From a checkpoint of a small segmentation model: encoder arch vit, encoder num experts 16.
Rows from block 1 of the decoder of a small segmentation model, named by matrix and row number. Rows with one number belong to one channel. Each number is 200 + 30 x the weight over its row's rms, rounded and kept within 0 to 999. All counts start at 0.
After each channel's rows are labels from the 100 images, of 14976, where the channel reaches its highest value: "responds to" is what is common among them. Only what is clearly more common there than usual is listed. The data: cartoon faces.
# convs0: first 3x3 conv (decoder.mid.1.convs.0.weight, 256x256x3x3, each kernel summed), inputs 104-155
# convs1: second 3x3 conv (decoder.mid.1.convs.1.weight, 256x256x3x3, transposed, each kernel summed), outputs 104-155

convs0.177,229,183,227,171,214,152,246,195,231,170,196,210,175,161,211,195,161,165,184,182,207,247,209,170,214,217,164,237,183,201,165,215,133,232,231,202,213,198,201,216,199,158,236,151,183,209,195,236,159,164,226,215
convs1.177,209,209,211,208,197,216,159,223,145,236,262,177,172,187,131,200,199,228,157,213,146,206,171,216,190,165,157,181,205,198,196,133,246,163,179,175,172,264,197,179,182,225,173,227,198,159,237,211,201,185,194,172
responds to: beard

convs0.72,174,137,252,183,204,176,191,193,141,216,230,189,221,186,186,150,167,176,137,256,240,197,198,239,202,166,173,205,232,244,128,180,183,199,171,151,214,167,184,222,220,277,206,190,147,199,192,215,159,228,184,184
convs1.72,253,215,215,184,208,210,186,249,204,185,221,151,206,240,232,204,138,249,225,185,177,169,206,183,174,176,213,163,214,155,197,193,209,194,174,215,245,202,168,229,213,148,217,188,182,187,237,249,229,170,217,182
responds to: long hair; beard

convs0.111,187,217,215,188,190,155,167,195,205,233,161,199,192,222,209,193,148,169,232,209,242,214,209,185,210,151,187,197,214,148,149,172,180,199,169,158,215,120,214,169,158,199,183,192,189,198,225,179,133,163,235,198
convs1.111,223,202,202,162,182,210,247,198,228,184,225,214,268,202,159,224,164,225,207,187,189,218,244,207,204,286,182,163,212,198,198,216,230,237,289,250,240,206,212,188,268,208,190,245,196,162,223,213,222,190,179,183
responds to: long hair

convs0.140,160,196,218,189,224,153,187,155,204,190,153,198,170,188,157,171,232,213,213,198,168,218,202,228,229,235,162,210,137,197,179,142,198,197,184,198,155,193,203,233,205,185,152,177,198,227,217,214,185,181,208,214
convs1.140,212,204,189,173,162,197,221,145,155,176,203,186,192,235,211,229,197,220,172,195,231,151,252,137,204,192,222,215,199,205,189,233,137,203,197,238,211,140,253,219,259,181,140,213,188,206,190,157,245,217,234,221
responds to: a mohawk

convs0.162,249,210,220,185,183,163,194,235,208,191,222,175,187,145,257,186,134,186,206,216,213,164,202,205,132,224,147,207,151,205,165,181,199,245,211,149,148,222,195,253,228,220,219,226,179,152,188,204,138,216,212,204
convs1.162,185,250,147,172,204,183,231,206,221,171,237,243,213,226,175,197,212,239,207,207,176,178,161,196,136,200,181,205,224,204,265,221,199,193,207,183,171,211,137,188,222,244,187,211,206,196,170,246,169,207,223,167
responds to: beard; long hair

convs0.183,176,206,230,187,186,180,201,181,281,230,211,180,166,165,184,155,151,209,190,194,191,212,180,161,252,236,163,226,208,266,165,204,160,179,176,195,224,178,194,194,195,201,235,147,217,179,215,171,139,186,229,171
convs1.183,161,180,206,193,198,197,167,193,186,239,190,181,183,149,214,158,206,165,165,221,235,169,210,219,179,188,216,167,201,174,141,184,148,246,203,157,219,196,205,193,147,209,197,221,246,209,177,219,200,253,191,209
responds to: beard

convs0.218,171,180,184,173,218,146,204,183,156,219,233,194,202,196,176,169,154,202,175,223,176,228,184,216,283,190,174,219,190,243,203,194,175,188,176,179,215,171,182,180,176,204,191,152,192,213,228,196,184,188,193,167
convs1.218,233,177,255,150,166,199,211,268,174,163,199,165,170,249,192,188,203,192,188,227,248,189,242,188,175,151,197,211,199,160,157,214,138,163,209,183,189,165,216,245,183,202,215,203,194,158,193,196,177,193,213,189
responds to: long hair

convs0.100,190,215,224,152,233,184,159,203,213,198,189,199,175,201,167,164,161,203,200,197,168,174,150,211,188,208,176,213,135,209,221,202,168,141,127,236,133,197,199,229,225,191,180,197,216,176,189,192,143,179,168,191
convs1.100,216,230,170,211,159,194,200,232,164,202,185,162,228,185,255,221,179,151,205,150,261,173,218,161,197,154,216,201,188,172,191,202,189,263,251,155,224,228,204,186,192,198,176,223,222,239,214,213,238,233,260,196
responds to: bald

convs0.10,241,196,211,216,188,170,186,204,208,236,169,199,210,178,252,181,195,252,200,225,201,152,175,186,172,191,147,235,209,247,177,154,198,225,207,123,189,204,156,261,247,151,212,192,202,204,191,208,194,234,199,187
convs1.10,198,254,192,172,190,203,231,180,196,186,244,224,166,179,174,232,159,156,194,222,158,224,203,126,184,243,173,174,222,197,152,185,196,165,196,181,225,158,227,224,205,247,202,198,263,158,192,214,216,234,252,217
responds to: beard

convs0.172,205,170,190,165,194,233,199,215,191,193,186,204,160,117,205,190,192,239,165,177,219,211,214,151,231,170,176,244,197,221,122,206,137,248,186,199,250,206,190,192,198,170,170,192,200,192,166,206,198,189,188,178
convs1.172,198,227,213,201,174,256,176,193,209,189,190,212,193,221,196,170,190,226,220,156,168,181,178,249,175,212,220,234,190,197,181,202,161,192,133,218,154,183,217,137,171,224,199,193,202,209,205,223,149,163,202,211
responds to: bald

convs0.217,220,195,228,193,170,187,153,199,154,173,165,171,217,172,197,246,168,206,213,198,182,222,196,200,215,173,217,201,189,161,163,154,180,224,193,180,183,172,170,216,210,191,184,170,190,249,219,184,183,147,261,231
convs1.217,221,213,176,220,229,180,188,192,193,206,223,222,198,189,195,212,196,168,185,212,172,180,169,220,195,232,224,148,231,196,245,179,209,160,212,172,191,202,193,190,258,251,181,182,189,148,163,246,228,234,129,200
responds to: white hair

convs0.9,158,198,235,192,191,232,190,158,187,184,172,128,206,177,160,229,189,208,206,161,175,187,180,142,197,193,207,266,208,246,166,238,229,241,217,227,209,167,216,197,218,131,214,167,217,249,196,184,179,190,255,215
convs1.9,226,156,261,228,219,221,216,255,212,188,150,167,242,228,228,192,196,269,180,201,195,219,233,164,224,102,220,242,218,163,190,166,236,216,205,147,228,224,165,246,207,188,176,206,192,245,228,234,191,230,197,222
responds to: sunglasses

convs0.29,219,264,184,188,237,165,204,233,244,223,233,241,217,202,249,212,209,205,227,207,228,223,245,206,216,253,180,159,186,187,240,206,182,200,226,220,238,263,191,219,170,194,179,246,227,209,193,185,235,204,177,205
convs1.29,160,148,159,177,192,180,183,197,170,240,163,159,243,207,200,195,241,187,230,156,165,155,157,242,160,198,215,163,203,167,200,169,204,207,152,202,185,170,229,162,218,202,150,193,158,229,184,218,168,182,153,224
responds to: beard

convs0.97,149,135,215,217,201,178,148,166,134,205,147,171,169,165,191,181,169,181,177,218,172,221,205,163,222,189,158,223,154,216,187,197,178,165,155,167,213,196,169,183,167,124,199,183,211,220,204,161,191,197,204,187
convs1.97,207,231,174,190,204,181,187,175,203,193,247,238,203,186,193,234,225,198,208,208,163,180,171,203,233,225,178,183,230,186,243,165,198,160,197,208,148,202,201,200,248,256,192,218,210,199,150,251,191,218,169,223
responds to: white hair; long hair

convs0.88,197,247,205,174,213,198,219,204,214,179,164,162,207,197,188,191,201,221,217,163,209,192,158,152,209,214,181,219,154,166,208,173,211,207,209,167,207,186,232,211,176,173,178,166,172,204,210,153,178,220,222,173
convs1.88,223,180,195,189,211,167,174,219,210,254,237,217,173,137,203,157,167,161,231,166,225,191,215,236,189,235,185,190,211,199,185,226,211,188,230,239,261,176,153,220,194,220,189,202,256,186,201,217,210,183,213,202
responds to: long hair

convs0.45,179,166,179,171,178,189,166,247,175,239,181,217,208,170,169,175,220,209,196,188,228,213,170,198,183,176,194,257,175,217,141,210,180,242,224,133,181,185,179,157,196,246,202,139,154,177,188,224,163,163,201,208
convs1.45,235,221,250,170,287,204,265,159,236,160,198,205,191,203,186,194,213,231,126,157,200,191,240,191,232,215,210,167,203,224,168,139,188,167,190,200,240,221,240,254,192,213,188,215,222,153,209,122,229,219,198,204
responds to: long hair

convs0.225,176,188,217,186,243,176,180,209,159,228,180,217,242,172,187,203,147,208,174,198,160,191,165,156,199,192,174,202,180,234,195,233,214,183,168,177,167,220,216,228,203,148,184,166,238,202,187,213,166,154,182,179
convs1.225,199,228,191,208,221,227,189,212,240,151,254,243,246,214,198,173,238,224,192,187,189,194,205,197,216,237,201,263,199,214,249,241,209,178,213,257,202,222,181,208,206,141,165,216,185,192,219,211,159,151,192,154
responds to: long hair

convs0.214,196,180,179,163,193,165,247,195,203,219,186,221,161,153,220,203,188,236,128,221,184,203,194,187,233,160,184,179,192,162,168,209,164,109,179,176,194,198,182,192,160,178,215,128,185,214,193,195,188,225,136,196
convs1.214,246,155,196,213,250,215,176,267,164,185,204,202,256,202,189,194,169,198,251,194,187,195,186,245,177,189,176,178,215,193,218,197,198,204,203,187,223,193,214,242,226,181,170,237,200,227,197,219,183,174,236,141
responds to: blue face

convs0.31,159,159,228,186,196,200,158,180,173,203,181,180,228,195,178,178,230,232,198,184,134,181,156,208,126,269,208,235,138,198,171,195,235,241,172,191,144,188,209,178,203,141,190,225,226,197,206,182,200,154,222,212
convs1.31,200,183,260,235,190,197,221,244,192,194,235,188,201,254,279,190,116,173,206,277,247,237,248,173,194,130,214,174,200,255,194,211,206,193,206,177,230,204,170,209,188,266,186,172,183,197,196,233,191,256,198,247
responds to: cap

convs0.44,244,275,194,229,248,219,229,210,208,221,198,236,213,229,222,226,240,229,199,215,241,182,257,262,166,225,243,160,204,251,241,217,215,221,205,205,200,231,221,209,173,223,201,258,218,205,208,171,254,215,197,164
convs1.44,173,136,190,190,187,154,220,213,212,206,181,158,247,165,189,231,176,204,245,193,184,188,178,189,168,166,176,201,180,188,217,212,196,181,219,180,172,131,156,195,235,189,213,155,165,209,210,210,190,134,216,214
responds to: beard

convs0.17,246,237,202,185,209,198,249,224,271,175,268,208,198,240,221,228,198,175,248,224,243,234,222,241,212,195,171,170,219,226,230,207,217,191,271,216,241,220,229,201,156,227,207,228,164,215,232,147,228,192,193,197
convs1.17,205,204,286,183,192,175,195,199,167,220,141,229,201,152,182,147,180,206,184,213,193,220,178,146,183,148,156,179,205,201,109,169,161,234,195,104,152,165,192,228,192,225,183,199,183,180,177,229,201,248,235,191
responds to: glasses